Weights of a small sound classifier.
Model: 2.02M parameters, log mel input, arch tdnn, norm batchnorm, activation silu.
Training: soap at rate 0.0032, 28800 steps, batches of 128.
Data: trained on synthetic speech, music and everyday sounds put through simulated rooms and audio effects, 94.4 epochs.
Rows from block 2, named by matrix and row number. Each number is 500 + 40 x the weight over its row's rms, rounded and kept within 0 to 999. All counts start at 0. Numbers have three digits each. After the name is the row's rms in percent of the matrix's.
# conv: width-5 conv, dilation 2 (model.blocks.2.conv.weight, 256x256x5), inputs 133-151, a 5 kernel for each
conv.86 098:581488495458515557514471498453530506440533490467487543558510530515504468483485499500498542452579469524420532483464497496485543518393417525491479527512495592436455439566465526557435494504491473540467546492371507522463520468533495473539528473491523503457560490492560464489369563597500457
conv.87 100:512494551499480549507560537546488487509515508550512498498482506555552432497510491444477484475440539550523539504464484505448569484552482456545447472508480544476530488486467588533451441451531509531422526548418526477502482539506519486460513465499540480510420471508618508491431416429517487
conv.88 100:470478584516454496453515452539480552475540492542484462532550486434467466522544514465494466456507584461522434448512517511474493467443533399536457551558502539467464482506446526529527462423510528483540475476513448506490498542516529440522455528457513424513495431509512519470589469491506411
conv.89 095:444500463539508478525533519457541467455532497584421505490450541531514496511459525541519504474568526496468517498542479530460468548454585550521485459509430501462467569622627473432460532471435474438464595488424487431489501501506439455507549567527500481493498433546495501497468501500572595
conv.90 097:441501482522570454443538536465487596477541523530534467422512546471464443493447465518491544502492507523524492486429526466441537495508471479485475490519428485422488517563516510520543530484453516483525510450497494522454633481485470484484641489494521518487571546543523515585508515476523497
conv.91 099:533549442522553444517475511548525514465503505486597475544464483488432490480483521503474559482497483513591495535481509512435524505478611537492537545499531543488544534535408558513510469532530479544483487448451482453544484543556441487433545595498468507527507559548391477508459488400512534
conv.92 097:495462494471509569497457558505584545517487506485428504507528453491448525466536504414464486506440570608430483423443497527480489526510525441545519504513509461459480580539436513557348433481501367580513527549534451389505535535537481498491537508471592496465501451544561572577547494483520443
conv.93 100:497456466482527456512477535553441494470503578465507483572484501439409494514536491535446453468451473575508561526556506525488471541465563394522520479495452523496585531557513497464500519528464477535500500540378599483574581564483495457503491480514502511539489543475511476536475416583540541
conv.94 096:538528524489470523509523411565456516479506457545535468466514467418533496554497458506497466518502527434555520535458535522517510429564472451509539538509475510495486558460571487489511498510442495463526502418534472447515534523418494483547509471498498556520490482516470489499542515469466481
conv.95 099:473459494553499461478506595408476541502418504499487469543534503517520447584600545471460458494476436580468498486556516394468528519613415500570516482433486511473505506478495495518498417572486511523599469455520394527481495498521539669461481523463482484526466472455411587506448636472400462
conv.96 098:498495504392511501532509537484549432491468551551498532511473514484479573543466533429508477506483489463558474491495488505453452568509478511471543459486487449482570513494441542462486492514485526523523434516432562430509503483558517486438508594499488501462549495517527456509521539503444556
conv.97 103:543440523451472511468472456595470482448549566458486490452512563529483495501496499508448550469469539484534459557490449492523459473610484444520512480513524551552500492556513496495485477507470469563402534466524479493527435507569518536540545513509512499523485437448439527533439488451518502
conv.98 098:508529487428516511449490608490476455547457566448454457555505481446494497472491492485546468472454531522544511493513543366456498484549496535498479484536563492465499513450427586500476480492529554475447500503558485423486549497480513508611542439566459488470497508527490513412457494562478529
conv.99 098:476556502544463407568494491566596465419489523512560491500541484529517484474462451506526523497478535465548606462422542500467446497531460434522512528553480516540549507456461550446517485505514453543550468478552522487514496479541445479494496539517511526483500501519519485484544532482496454
conv.100 105:472480572489461479476495526433462501381541490512496450507526503478489412533500453570425564568503478529430504502495508517507541500464535517447606454468498568468509505458538551589415480522426489516500590499432532470562465487499512454483546466447512444518527548511444455527464560486528534
conv.101 095:486533461474513427487480508461508463464509532550471515435524518533520484439504617481474535533415491522516387526555545453527512561449481532497457505564539541471464514412490503467547553488484573470505584519495512481476459448589631426479485496450542541468518514462503489620488510427518498
conv.102 096:487511469493561512538464502499520463515526476472491540478541516535460521468459536441496522467452538477515458485577559455494502525509560526494494448552576391420527504526524584447505507478501506515453455507530510481409448508498557528521438527518506490488510537532538476475519502546490501
conv.103 093:501477485492463537483447471522563499509525485500516531536461463488507468510551543440482508546462464486539467522492531620529506484520483625497532536422495450417529497505430501497583409451483536497482479455525521449492513495544531531505464522505478450379550500555519514453561475568520467
conv.104 098:497526497466536482473485585489559558431532537513475507482515494491448467515481505498518476526527508468483458573450486451511507492568464515472400470519522491473445563507471511488495523493496519397435501478533435500452534484475493482504534582527445524528519467514462477530513501500571486
conv.105 105:521460562502515518485470503520501479536430547557465459465489486529465531411585487524510460457483532525517470513525521552540492469497441475486483521546471489465447505501453529542513509502541515559457586483507519493524543505459517482481499506487530478469524438609525507549554491511531482
conv.106 098:473503487528495469511569462497509460505471567517456494427492486505544441477535521506564517526505483469548498457534510466547482465514504513450543491446466591491503563506549501473520453496419467417508566458507518517484495505568452458467500535492516454454506564492502505543483481503477552
conv.107 100:532496513500485559452523539527509548459443482465487518521539391516513555452581460548496462498516542467478517442489500563542462509585456486495470567569485501547476440484509529503466574549522389512494490531487538502535513542471488522558452541464488504485505484453578571417491551470449595
conv.108 097:487514530503518454531529541477500506473513487481466488498488517491520540493481501509539496538515450473475420545523507519504539486506518544478470480450505483476545568504453557509459478465524499493489504554507484544490555465554491556481463520585502493497493506478461454446463472502513470
conv.109 101:513477505509487465534478474519467454522507517490484554470470454498473507514485567486548510544500524495515498477448500530427572459494520529523433431481476443453481495518464472493519516467604541470401544574392478485472554520453484560531526531507497532564523528501457529482554470516489490
conv.110 100:439470518492521461487444452448498517439507493460491494605483540461464464407565491516510393479473547505440471549455471474512491529545515490475535578459536516569494525516514472542477535458611511523525471451505467460545519535449479449486451494544497456457365515500455513490545518556507496
conv.111 102:502471487421493533496500541413538475484543482544461462500517491557474441486463459550501510482560436520490459514509507556523476523571485533456530547542495444444491570567476467492523549495481389543501511458565519532468503551464465498443518513503431537518470507566498444404472574443538549
conv.112 099:421495377518540559469489472507494508495484513504581412474491500488463517559471490495548529465483483508467488517533543563486530507517484465495460495567479500510464575450575512560427516493468494434421513425477520477506522542537510492542540529554480522492483580550576387441497515505492496
conv.113 100:474556503487465430469537538459497529544561507491509527465471561454531580509479501531496543505511492508503466497540550473530450581520513507493419490561514489438496481423516557504485458471561522566555521461454466441455555480555472464487529549477523568497475447505519451512462479534614417
conv.114 098:600502495461464514499471497513481506578418532503469525508409475446592413471516483530511515495511511523535492545514496519519474478523502402503467517500476519417479436525540476451505518486506472471512505513533500460423536414503513458476542516572593501503406508472456564447523488480525503
conv.115 100:490495487516558549448480493507551507522508435527560492549440502402518473525503483492551545512479479498554451554463479511406451582497487471499551543459431504499438469526556500405545502521500505514526473523521529539462467449487501522510488507557529382540491516489473421485515421426545449
conv.116 110:559521413486529524543467500513472529439625538476494498544508529487416496503533444461581461463501467569461499493504432480502593371533463460581429524508461525524486485478569519436498490513512511471497406561535466488463476565480490503436526480504495523503457483478579483461534509513477454
conv.117 100:497479555436544490504484495391476451525525486479485511530472581536465492502499484562450500545466473454418469442520536551517442509519446520528465512520442538450567466523516469509513470602468562487472567448496555536465518502538478485570504467450546514472556459471527483539509505413538486
conv.118 108:481476485563459598458525549468463553543496526566392559494462420508486584461436526602445520496470513472497487443518574488496522590450452509493563466525555533500490564506485473554461489562539457544517409543484523537519438531488512480439474515508495497487479491494483568482539472445572469
conv.119 096:574539598525521450530476488511530565498482481451520575587435493548486492494470481497486519495511488557473539465561483476524502470470540504557534498476574467438556577489495561562459467525530409526481456526527505491457553568465476564576488506493587473415485470506464543525460618526514518
conv.120 099:525523551528431418454510497503516507480539469501549453561555552548522504501511499518482493511478363488484498515441412486524479493505464476511556436422573594486473494540524482480529579469584422497545492473490516493543481558508501519457549465458566475469525428461515485475475476507526524
conv.121 099:444482452512555493514512455459456618528496479451463530516538471572472488500497521479498496602466472520497499518452463565508496510548474526460465533528476525490511516514475530461531473468469507466536521490468511558549471496491471499532536516498505498517478498449507479536433543487541431
conv.122 101:579527494452453471490469530522548485475522522530527519526535495455442481525552405591463503469522451534430462497637428462497530532538456566512531504528491448453465506504511417494545460544503432535507491482482525505394521457536485519496524471524527486487516514442546511511549461491427492
conv.123 105:553517497446499512508548523511459511428455571530601474447482507498456495541559444503548467526448403531479508486529512500466542471526500530463469548544612533459430526475496565489489477498485570528462437600497545554509455476455502544506517463513474466509504535456424523486530456497499466
conv.124 093:511438499505553452488508485546466533475455568516469501490485469548461490484544477562439504499479498500479553534536473475506566496475552441461517518510463519459527500508486540566496464483462442452475482500548456482476517528489498536529538557551495415504524516452475587482558542488483437
conv.125 100:547503507546508432524513506493569499555461424521492441463473521500494511431561453478526486442499518565483463500520550551430480509471477458507493503493538548510490504509477480511563508505428445487482476531509534520472491466504510463504504478478534522555556469472508589558550530483472480
conv.126 092:508444459487479497495527511475497515532480570480454588435500507498425520418521432563481502538500532425526492543513508458475469504576501546462401551482513515559466607492500486487496494496492516463464487506585494503456527494503481534477492438403422577544561519539490481539451554478519511
conv.127 100:511604497405529488452543409586425497524452505511465527439536439536546487500516502447501470464514513536386541483477485534480517515503490520548518535492579512491511559526446491513485614434514509454463484547500516431543543461468499503501491533514582482512429540446522471451483510497480526
conv.128 103:477465545573451473462528507475510523502479533478532514546431494468501501436515514472519561449506532402580531475542430475478518436538531457592533464463531484510456435467485436527487474447470510482471527463592546441553495547525506512498485556428525427487486503503490578491527518441551410
conv.129 100:509466493461519493466540566617465451432474503456509537535486431468435515505502526468478473451508487493482483495505583537465525529530520496502492436492543515510589526484513601536455450459517503498560525494448520444438494582540487452528519500509466521519490520457510398478425452540517460
conv.130 093:546464482518535462537475521486597483486525505466496470536511452493446481452504539522502520535473548527461438434474501475486476422500510523534441452518464525507478490468487550556508493473491511455576477476523460510446484488521495557465552494520454535484530542478507473507456489525469416
conv.131 105:503496541496412485426478546525536561447482532481484509422510582438571542573442499515485496544522428548481472499451502454458522502477541503450552511525517440461555499527465537561517495517509463455516470499475526491551422572466544492473508572430498442484520436496482465572517496504403511
conv.132 098:476502467483525457461551466505532468453527466503441529510552582556489502482491493508488505492469490534430543481411540490404454475490501559501533475423481526476496484504442526500468496508411508458487558527457494452510536495497491486494518481514611468443420512526448479535453519444455517
conv.133 095:589487481460479522564438546502486503545481464508512496482478500473488484509482502472545457465493535526428455478501485417496493526580434509470515469495474491491480502538469526462545464590525522490461456539436557458457446525587507527544480493495540543435467523536475486564494502583480493
conv.134 104:390618440468520496503564443577601511434500534563483508550434495420576507460472503497498488498520593490452501500583474505515457482531506476476451633477477481559525500556416461487510510560469503519559558434494516463537444479465576454575498398467495477520487471480439493480461433540441528
conv.135 096:476566517445476459508517516484512577540518465456448412562532517487546437480546489531463463449528497508523503512447484514501430508461515478557533458498526409544432527445467480563496511533559484518476505568447528497524478531477562507453541471531474539512506472467606460574477500513456426
conv.136 103:458482463494547463430509481489459510435500489526509494487502546473512496470528458502505551491492460497543534463550468461511496549457509489489553518473526568528554426515474456468497534448456557439524429446522521614423549493528523513517516386513422476486505530485571488572428530498465453
conv.137 099:542539495472469442517494542529513488447502498482508453446579474496472521536605500501493499419542540537474463525555451497537543485417458477479527510544504475451507490454496553527569471559530535537407482554489518487423497518518482519531477592448473514471510500518538498451577488443446459
conv.138 098:503531561479511471557488447492460545529426515572522472424521555499466610473495472521517547353530429467553542484529471419513478479571480539511443474488579471427529486488550514404469580501430507487526561440457559509479511482552508492470511612501515492512465516536495439434497504513475495
conv.139 099:523539445462504553475515526490423492559502511507504540458517482603487489393475517487479475564452568516462458464498515500551510459494471484495563458546511528565418566584455448515515534409507566462527485568506492530617482515484501493540456508560507537531421395503432547560399575431487464
conv.140 100:475487514530490501470528489470538598504501399453477460443534457512512567516485469518563534450518438546571534499508478447492464437480523450538538507541491489488491537518503491486455475533586492479470496471541512574533507461514513508475465508435567521459476482462503524462459481539411538
conv.141 100:457577500430471462568486461505511468483423564500490468481554516495490496492449518535495469419498491477509509482541527480576510536528431497496508483521532512464411538682493458507435514509490505471507530509522452565569394474445520498491536476433501558501523558456548475496489532419496510
conv.142 100:576590463587368437479507466490472509469455438541446575493529538493457490485528478489542496473524414492510537553429470489522512502577476586475495430479557539480541541449495542481476480456533498485490452512472505518532487488492478517497585500603395529478454486506467526508469461505513454
conv.143 103:472432560538506541512458477516448471608490385522507511476461517453493486533567488502421459574507490448496492539492466477465502533492539495474510494494438537490553454446557444501498517503570458507442478476534471478533457538489528462512495499561484532438453501548637381495490520468479477
conv.144 096:453523492542486513463434514465529505461561531544500514434528462503588536480510469441585506526503510439472447574482520444515489474463506459447516534509468508602473431452521573472465504488459495518672552479438522471451562532497488550443520556481472521502508504524520469533535506480541481
conv.145 100:541515471454540462480498445544556483540491493448472591499499493512464464549489507498549535531478487507453461532526525450529479485421439504497597434474484510505510547515525459451514505481543491539535440474543482554502503511453504466520511475448511598476500536549460498518489466503538487
conv.146 105:551486441508499514464566498498514488483461562476439464486470456513536480520493477461476544454447523486507508454475552498486501515536500547515519479471570501481542515550528437533460525497528553453462419560468488419584485511496497468518499526501556447507532488502524522468523379457522482
conv.147 099:513489535489464479494498463471559444500511534551505514482474531427482493483512540542458519461557447472488529542459486490530504502524486480470432578512508445427548471516451517510543511475502524518495490540446535403555507513465493470483502509471584486423492566460482454488549500507474464
conv.148 096:533458525497487527493538476537488584510457538469491529527496550484471502605413514442497511433552513437524526490457506530513540476597543541528483513463495502612547475619462421476404484552489476544495437514531444532477444532515504526476494518507545516489516490575404539538493463488544517
conv.149 098:434524511539510440471502533575527440480534465554462474468522512459475496521525473511544523395559460465480520459529552453539463437487489421550496477453543459525507448450494502516507552468444497479572505473427509543501548530453539537503446523504492572517505493486547495496478463538457514
conv.150 099:393566481505514499516510491555495508538480442470516506529462526455491545502491502481533457444567481386577590476468470583489489447510523497493503511489522556518503535575558532466433473469544521559521492521512464480547546508478441523541515474548469428452521499495545484401550522449487457
conv.151 100:512502456503472451493509460594516506421433544494582534504416517502529485558472569495466559547510472462526528516516525542467468530618487487458549512454466557522528565557471530520492487535433479470493376483547483490541525530528565547496487565434448532551547527482500496506442550457526484
conv.152 101:526417541459531523546514428485583498535472514481546507508519568585520460486535497471504537468553484616452483462424574488525556436490460463560464490526554491526507546422422511472560475436472542506492470496568523422489524502473517520446479499502502454552437509493505485514516522416525525
conv.153 100:587488525466503483444535513452515487480467535536456522507523488530472535554491515480507465485524492456583446510518447504519532454530517467511489515571514492519499468509475438566443490524515490462428536469510537522432499516451533545529505404531384531552394533512541451451511481423466485
conv.154 104:542496529525460506498516504558482451507427484522516430460506471467384525407503537521451498535553527446522440466552459571480484547414512563478461416549503462523562515435467465474582484440615527496519561577494483521490483599520457453476499475489456517420473482499513419572483507561431472
conv.155 103:492531485486524419540541480529524488507505414465455545537477521573476479530540483460478517466536522470527504444537464401481520440482590474514476522499522524517462461504463516506474509476474495491564542462519453480490502501431483464559490491421519528481440544494572490504505482532530484
conv.156 100:441557562430539451494456507517414483514506496455480521470535489489499451473422621447464441493522537503538489551440480509433481511511515433530565486531498524558411429383500480505486446431536543465467471501523529493506535493467484518529504507497507470490458502500446498478434509483583451
conv.157 098:555456443512477451462534499489534479486501546538473425632524466480446561496409521521554508524520524519477438500550474473485534493490588523464431482505439480507509575483454495516488522504496535525497502475448511496450497518504504503550497515560449509440589574534519437450558418532509482
conv.158 100:498536496547467495465442481465559542477440449508460490514477501489460517437520544564509453540517587417464561463540401501446475537526475592447520493497530405556547410539452471408501502548435493533522514526516442471444556541543459449490516467461528548503485538453579494512526385530479486
conv.159 099:501470505540507476487479477528541472509497493523434520478499504545498489391518433426496588523519543510470492531492487485488407550493555532506463489470536503453452560462541523420523488555499534474460547509498442466572509552432469453421571519479544499524524418544462463519532463464533469
conv.160 093:514495541503475513562547497539495585529465525527545444486499482469513515561484496477536471468508477482459511597479473532516489527447503504450548538451519553444448558385507416433461603520524459444514496536534522532506464505489533509483542456543462519508483508501484466515542530444466480
conv.161 097:545491490541454496525499557435508480511557568446493482548435463557500497534554529508418500501496477448501517469539497470564492491498549430577485488526504491464479528507490477512529526475511488528428471505536588400487485488586460511440525636478490535543477557546479533477497526519481512
conv.162 101:556556446497456497520459505487543532464577423514476537513460511481520400503531534385491509480558515500482442533510452540506579436440512537503460455521510498547491629513525515443460530502467505521504531406521512499487470472520523446525460473471517453494513513517494483493507504494460470
conv.163 100:507510451478579523515453520438477469442470478493500508510553509423440549520491531430527546563542528462423459458458507547493487458455526518462574493452457457463430507441502507496535453504513459549538475436554422481542494475579522572444450519566498506482473501515472531433507491542480472
conv.164 097:529546490447534501503529454491479502500559526530558494468460420470500524572472514463474554482445590497578510521456478518490439515496604528458525472498499441527472482488461454489458553566503499459584509507480516466468513525513512516530514449492477543494553559521501496540450535511496593
conv.165 106:441520413572482557500441465475560405525562473475459486480495511420543551537556466493458572469455525509475448490485537502492518482585491522432503573427522490490530453546485467440561551449424504525577458509508466471552488436558529436527529515513482502533495497506481513567515628450536393
conv.166 101:534507502505540479505508453496501529463529487519443484527493527534543476490535480446426437491454417490582469450514528432474501435588484524509514482498478441477436531519499456555527501490491493508488458504502488514469517503515560420479554461463537516418478532526492454503461481547512478
conv.167 099:509498613546554508584511520497521541416525477472451545547447545473456453553536501486460516488579547528447446458554531565455519440516537543416534535460409585544424458537484502468490499523451456481511493507486520505527503473508513533547498403496490477569534487527422461579516517538424437
conv.168 102:522514496526495519545467471462429489504526486499482507441525457450441514501532498519437445476563547484400518472532413521491461519497462509478453500562531551554525527519559480476502526460511454544534588459440522523533542591447577500495464441509504472593494616491564501518552502489456476
conv.169 096:494449527500488477489561490551493558502467576514500469509459530471461428521536478526396543454495499533494421498522525537465484497508491474553491489512440516498521496517445506513504570475473498534562552476502446469486515505469498494501593370391529500526481528491542543487495466516447581
conv.170 101:540499447521502504471468497499518549537498461470523472483537508421626456493490456508537475450459525535514511481456484523472487489558492497489494431551455459449481533406591515461568493517543487534436523493517444538468575489492534555481488494486580461539535502491494470549513462522530532
conv.171 101:588530530545497442560520494544530443456478454510569488472481505484511467491481458472587455473470462505485521503510540398478512510526432547465488500551528544512540514495498474439495470551467482495458481428551495464498473425465425455487562523531466502444503520506498465508463436494484600
conv.172 099:490451417525529544544480608484465525454554510580459511549489449481565543506449536444578547470465508477527533472563463465498504493500465521415483535431508487530478455453471499613527527506543555492495521581479506564486522466464481516486456554541436555552454487489526545503454453492468599
conv.173 098:578387578492465469532550507507472535468443548533498480450493456495475560517574582509484483494512482474494483618516488493454532500493466542437527417565483499502503528476493473464555494515456479505426497413552573422556462531502547523457467562484420512481533498477528550462557564521455543
conv.174 101:442472559513482422523478515467425472564476502466545507500495477508480540449482480497528495489519515529541481422492459506510512395557489490504571439482466512464497559459505536479459518518515476550513439508425524525433485518499515509455450567576467425501436624499454423507518491507483527
conv.175 092:476506536480419532548563533461544508498513447544518459534437472461429513476471525547455523526456467505535426464494492509514561448451510496484514470507526502451558557521481505514329491567459562463453414519495509542534487452498501467530517473469450523437563506513463426489456434468451471
conv.176 103:529529542469470482537538500537468472502496522471480488507469542486499512452488446430489534434544528533419468444515520469465500520505515513570536487525579456568496493577527560395506466526473530440473554416427583470507395570532501509400461512464517538535389465539491437555513533528419510
conv.177 098:520513466558422543542484541460561462498492515513450514491467517490466493502496495519488500461466486572565424502503527510609500513468469590504499463447539503477513503556526429499557524483463543523424547501478535496487574483466461447536541544471431524486570498573518419484448566560398485
conv.178 093:376459543520532518447545428552472515494490505475544498464553397522491479507501494575479477554522474547497534467526474491523480552477475519497494456474643523536476510473496488444521489448557489558482534422533451448547551531421548446509469605510474478495523467473478512439574460480564450
conv.179 102:514545531479483533544482461470501534514494501438490457496521494420482498567552480460574516554503414474499507451526478474503506477455510497482524437471463516512521508490463504451404541519401558479516438504474560414511486497485454547470466434542458469434595466519533511475480467483517522
conv.180 101:542591471484461528461519510483391471440561527536514498469459436494501543549457538466477601540521447506485518476502480547495463532578506459510591447450516491545499539435466486527462426481465577483476540484506582455571540451442546509479527527525499565500525593534468462446502546499499519
conv.181 102:557452480542474485529539532427506361542544474424473501533442497491497496539446504523480521530422515503409455516519488521499517514480527519478482524489511534544538450509489406524478495449501438526588456527518486451489461516471472485532498486461507543426531561476526483489456544478479597
conv.182 100:521498517518491537483495484439499535455547466508527572394430468482549431545458548521556435493467481459601505465532581494462510598523515507484480574478553453478469513556528512530485445488500460492481555419489481540572466530453534500509519508455513488497494481562440482502488537537452502
conv.183 101:510403615470517504509496481508486470502492541522476456463552524544422518484472504484518507435500535541505514473471539499550459468551478504518450500496507499552479524543440468523510493502472442479512484501469570463526509456546515517614466522505496480448488515518550472484569507542489498
conv.184 100:492488525515514520581489485535470507499553471536510551511497482495521479505453555516480565475515498424462477497527525449516468447486560465472463535511448475553531441488476479514570495420574505553529547496478517611520462446463537509485494540491486505484520448543563486446602463486526438
conv.185 100:484524536455557485500484496556473526521558506550546481489550444496454438548523461497537439506470514528503485502483459492527523573460439484507499424478523530511489579506514487487538528506514463550508511442478539488481535519458479456468486458486515446564545492520447515484414447526541510
conv.186 101:501467527472560482538489497533522542507392531518481479470491499496452489444533495509542418536464553537498452523450541562561508485512472435473426497515532504478444475505514509445516532499477519522541444588479558520545442553559500452487489459515511546438493431477503530521461485449527589
conv.187 103:516469487539394529434469538548471469504503524506561413555459493515478477546467504569463432513498508482485498550537457455535503555492489487460528467538537488504471504534474450507544536577469513468483538477509436487549511459486530491512507474498487474458495436474471517557568469447596476
conv.188 100:535467512475531577513510590490490515513530439440559473488466492480478532441514505453510479510466480445493492607478510477565518476490528494542472466504517489440486477471489447549615540479475497514516531544424525551568522500497483459459554546541532565499439558451569463493435452481624499
conv.189 111:469520570464438523450510567445539514429536466505531437450518536564514511420520501541436507448523527488524499527533540485537522536394569502492525508546435535454479451468517572446512508475541423481490527453568430458548509452523511568506522461520578436461521553451544421562491497589486444
conv.190 100:489460510614442499523547465492473471478488461512450441489561499504522466555485512463535539408502439560551508446469492531492449520497473556501478417485494498465559561524519501472485507512482502521481485519628450495495502564489488494554509543425602490471529480426564558493520529474491502
conv.191 099:484526455432443508505471499445521483484484599570507436529490497500492441459460485545531531455527522432468549502456550472410456515491575509459533551521515526546423545495439484480515472493435528480511523473524459492511440456520476472471513524531461478512536500451569529491507554506449519
conv.192 099:516531497510454445544565479560503478465530466520543499529480514467482466496472488471515531503410443513541507483487512475512479491441536494554457500485422519522525511522459554566505439583562481521468475477514540453451543473591554514520481496502612474543470484454492545485515553542489449
conv.193 102:475494548504498560522500508564425491499456526541522459460507552476472474498488443497515481462548494514468502423500535498546480490492512432485498474486485476537477504523496466478402548488474474565495583460459475468462506491576554481486518510550487486436540516496465594507509520427489550
conv.194 104:516554494506558510491501481427462519544464565496491400502528493495485522453461506474505563474459562530536485505521510484502577505555494476588545503536547490549474525565479523536521446506560463501520464548516497435500535517510573482428515509590466500541536447555494432471517376520489594
conv.195 104:574536407510522520499411559521569536497523462534577483535465463524465500539517415578476544486472518512460468568423476448508499478549516449471456569470453580457436477520528503539482446503448504489474505515503462550443609526467553528514529387460490474543445511464540549439481558520482522
conv.196 103:482540472482531463523527598432531473469477507483505555445529520497501520469509495403658429506448540495489519519476523497523465554470504476525434543494549532481476529565546484481496472468553434483463506512472479491556453482549553458507505522520521510593522422524497548524479507532530507
conv.197 098:503467532432490518530431529483517507439584535555612446471518495521535560525460574445532550521478526421527559464510497556478494472449537463392563564478506512558478513563484520448582468549438462535461480484476575545587480468550461509500469527489554519425491509495495476560489512478590500
conv.198 101:508459524467503470485510502488518525489535499426509486517592474490521478503496507477456548513472579403509468457476508495478519519438567458514470515570497516573499490534505488487489438630454478481456526513494500483482530485490470550483430459482562486544510485507588481488525463502522514
conv.199 103:433473562446494516512511467530462556518503489527520426466530536487494508510509529486424539556474528418524525470476529490468470542516495511477529538478601505520456512495457484569474502418499451496499492510395511544449493527469490491530529497484509442546479497477496490499464479517515420
conv.200 100:457431532572498501509428535486507499450529492453500509472540491461497461553540459477473554493509539481531521499565463463509532580462490527489497460513471561522498520450469503447559509607496595497571504458498584540527484433535509550475490521454489543522552473469505535478500529499475564
conv.201 103:454521460541484413524556465548556477506491523577459528434476498468453493570522506454519452535469509520505479533507529529473486532478480516499464414498565532502557475511462477559447471451480516489503469497480499504489440552548508454533532544486502476442473553403472423575553566497501495
conv.202 102:462517484449512492510458473476482497461546502506485605447463497538412573506445496554467487467506458512488497514542508541478468527488509543528474577449503506485467461523502507482576512555507489447523493471463590494511512494484525458487513488449455607482568552503470492559476479481539558
conv.203 105:522522554525509530489533582396526523532429522485459500514537442492517507532462444546526487500564473502458459476618488522528503447476480505502453495486541522453535416473528434520499504482513443503514497448473512528423573473524463540468453542477541467632456540475548503477499438610410494
conv.204 105:471511362537510490516454556410422517536480404571434598500519488380571503506473481471542539587452484535513483613539473502544480468582468495499499557557447496436449469543474507446397502511496453489468499462535513548545454542476524464503518505474497512485454488498492499458446487519601515
conv.205 101:503537498534465457554443487557518410533457559497507534464480479511476470506470548488526499552506483471534477494563533488468499470518510517487473578522458556522511510565523509490496426462473535490582516503478512525475506541501504380453518490624460421488544454543459455453477472496458477
conv.206 101:504524532440555553454522541511486551460497505568453437541518459514489567532455435510498561529504485514387505525513548519538446484545545539443519455501459576452505438423492551590465427441465454494507499540490455535499550431499496479444532503550513461547506489500483520427454537435537482
conv.207 102:426538501483519489502464543543438485524533511562469483480459490501478490483458458500543474537448447448554567529522496450497523386527500515566497423555525498567500447443548543459622559492415619609500469494560562530516504451513517467562521551506533568523505498534456518515538466511461464
conv.208 107:446544484495510479521506496471506502507504536567482432564521467511465465528523443656423449508542502496516538456447541462513532526492531491439541509508570531458535467526498471540452492498493551528512445542440510504516438470517422524478512548483525407556442524495504466499433529539492479
conv.209 101:537499539534459452473474494520534498543498522505506511457473451427488482582481575507536484491505522476512506421630572524490490500545486520519533397525461459528501523493456521481500553477523512459544460540411493504450493482508482564486438527550476479520550552533510447466421509505548520
conv.210 096:426534467484549496553520484532536492452502425488446468473483508468518454514520481542448566498418457470472504536506504476547530493522561438533588483587451493447485503441435496544544495536444515426503462521468507523522501508496564488521507480576504465437553529478474500486457465454440526
conv.211 103:513477493531529507488521496488478499444430511574494512553540565524462514524488451560493518512510492489530465536508490508579517476491503510502478441453495498488463469476494502515490514438484535552504456512405515559476529584516507522503477480505462521486470546473465465524521519443508490
conv.212 097:482447556422528452524435503500491482542586498490509537499485451465526472463486518502445467485405530515484492452547510432369529492506560474476532496428546482461470460552531562457422448529512573479472495566499478459551485527439489498499478565446483516485555551552496472505482443469568476
conv.213 109:457494443508512479541542483449527502463484541458473576504558489532503535494469434474530496495561482478503509472475504463486465492585491540543450543482484497565499466470506541482477446498518525516514505576484422505472439620500503603379539437459460583501476472545467545488499523471517526
conv.214 098:449494512563515535452516493386498543475510521520494513540475506536549500476526496440469469499511527492485509530452502513471523504421491479460518478565588487479501447579550521458456501517526575559534503444559466516479451529462514560471477437546477508495515584475469545506456407505459510
conv.215 092:544500479482485444526521499487428547460569527538491557517455448513567530591483527478503498497500494500538521512518521468481505472575466505472507589570591526498469477562423472435503540479458578478454491514532494515484513518476510505531501486490531501523490470495577487439519468500482493
conv.216 093:493534528505533416538605464519431552578477409524517464486458512487490499489509543502407600547468479465497568417495479430448525508534596512536579518478515527439477464446548463493576494438483468474515538450478482520505521456540417485500438523547486486478528465455508525511482412507505500
conv.217 096:425554516508482535515481528546568599501547476488473505494512466505521550484517539468533449536545512481471506522521481557464563432529500593489504482466558491544438458456442529493469492468537439523471513445561492526443534492474479447445499539481539528503452438510582464521533548539505503
conv.218 101:488492488529546503547472511590472483469424456515554523541540550434494492525492538522534567470492506478431442500537522544561490495464501489470486418522508480457529536600520514478486482533497495507471583461470436609558548436425489484520469541509501484491505407492457533487458495473532446
conv.219 100:571522461459465485505562434552528484527476481542537487543512504536548468575477480521513434505519578496429510503508510450481562544480560460547518515479513495452557465558499451520483503566527456390517453511576531559532527479551528486478503529532444506509560504470512445572464494467491495
conv.220 099:564532446517509571475568496461479451519548533490469550460441549408506514543475500474526458474491496508504506539551480450481414493500501505523484468454463580552474515529487515538449592410462511581490426481499550494523578498417498533484489391512537482542527513509493572548497461560463468
conv.221 095:531461505458531546444496508510473526484529455451552462561500489489480477536514575427423453432463521498539484508496449453574491524488515488487469527491452498499490547605464433537453546518506409447489551523521520557449436503496614445473511557493591510489447436464539486575470452536499516
conv.222 100:535464510470453467505508413508485507494507582517477513513470473491594484445549462537496486525534480457515525512452506486503525535465507504537518488509533531501508450513499551514485485431438580516487473460562487539477533501512495520500489538463556447453514477601561554466510542454528476
conv.223 106:500432546454483427410593484508467530492484483528537442510514554482529517490501461474599454542502534461491476562414474524474494487643484501531542490547516546462525524475522465426585477453465530513462515413480514484512491570412514494500458513498572462571528473421441557513483521495475494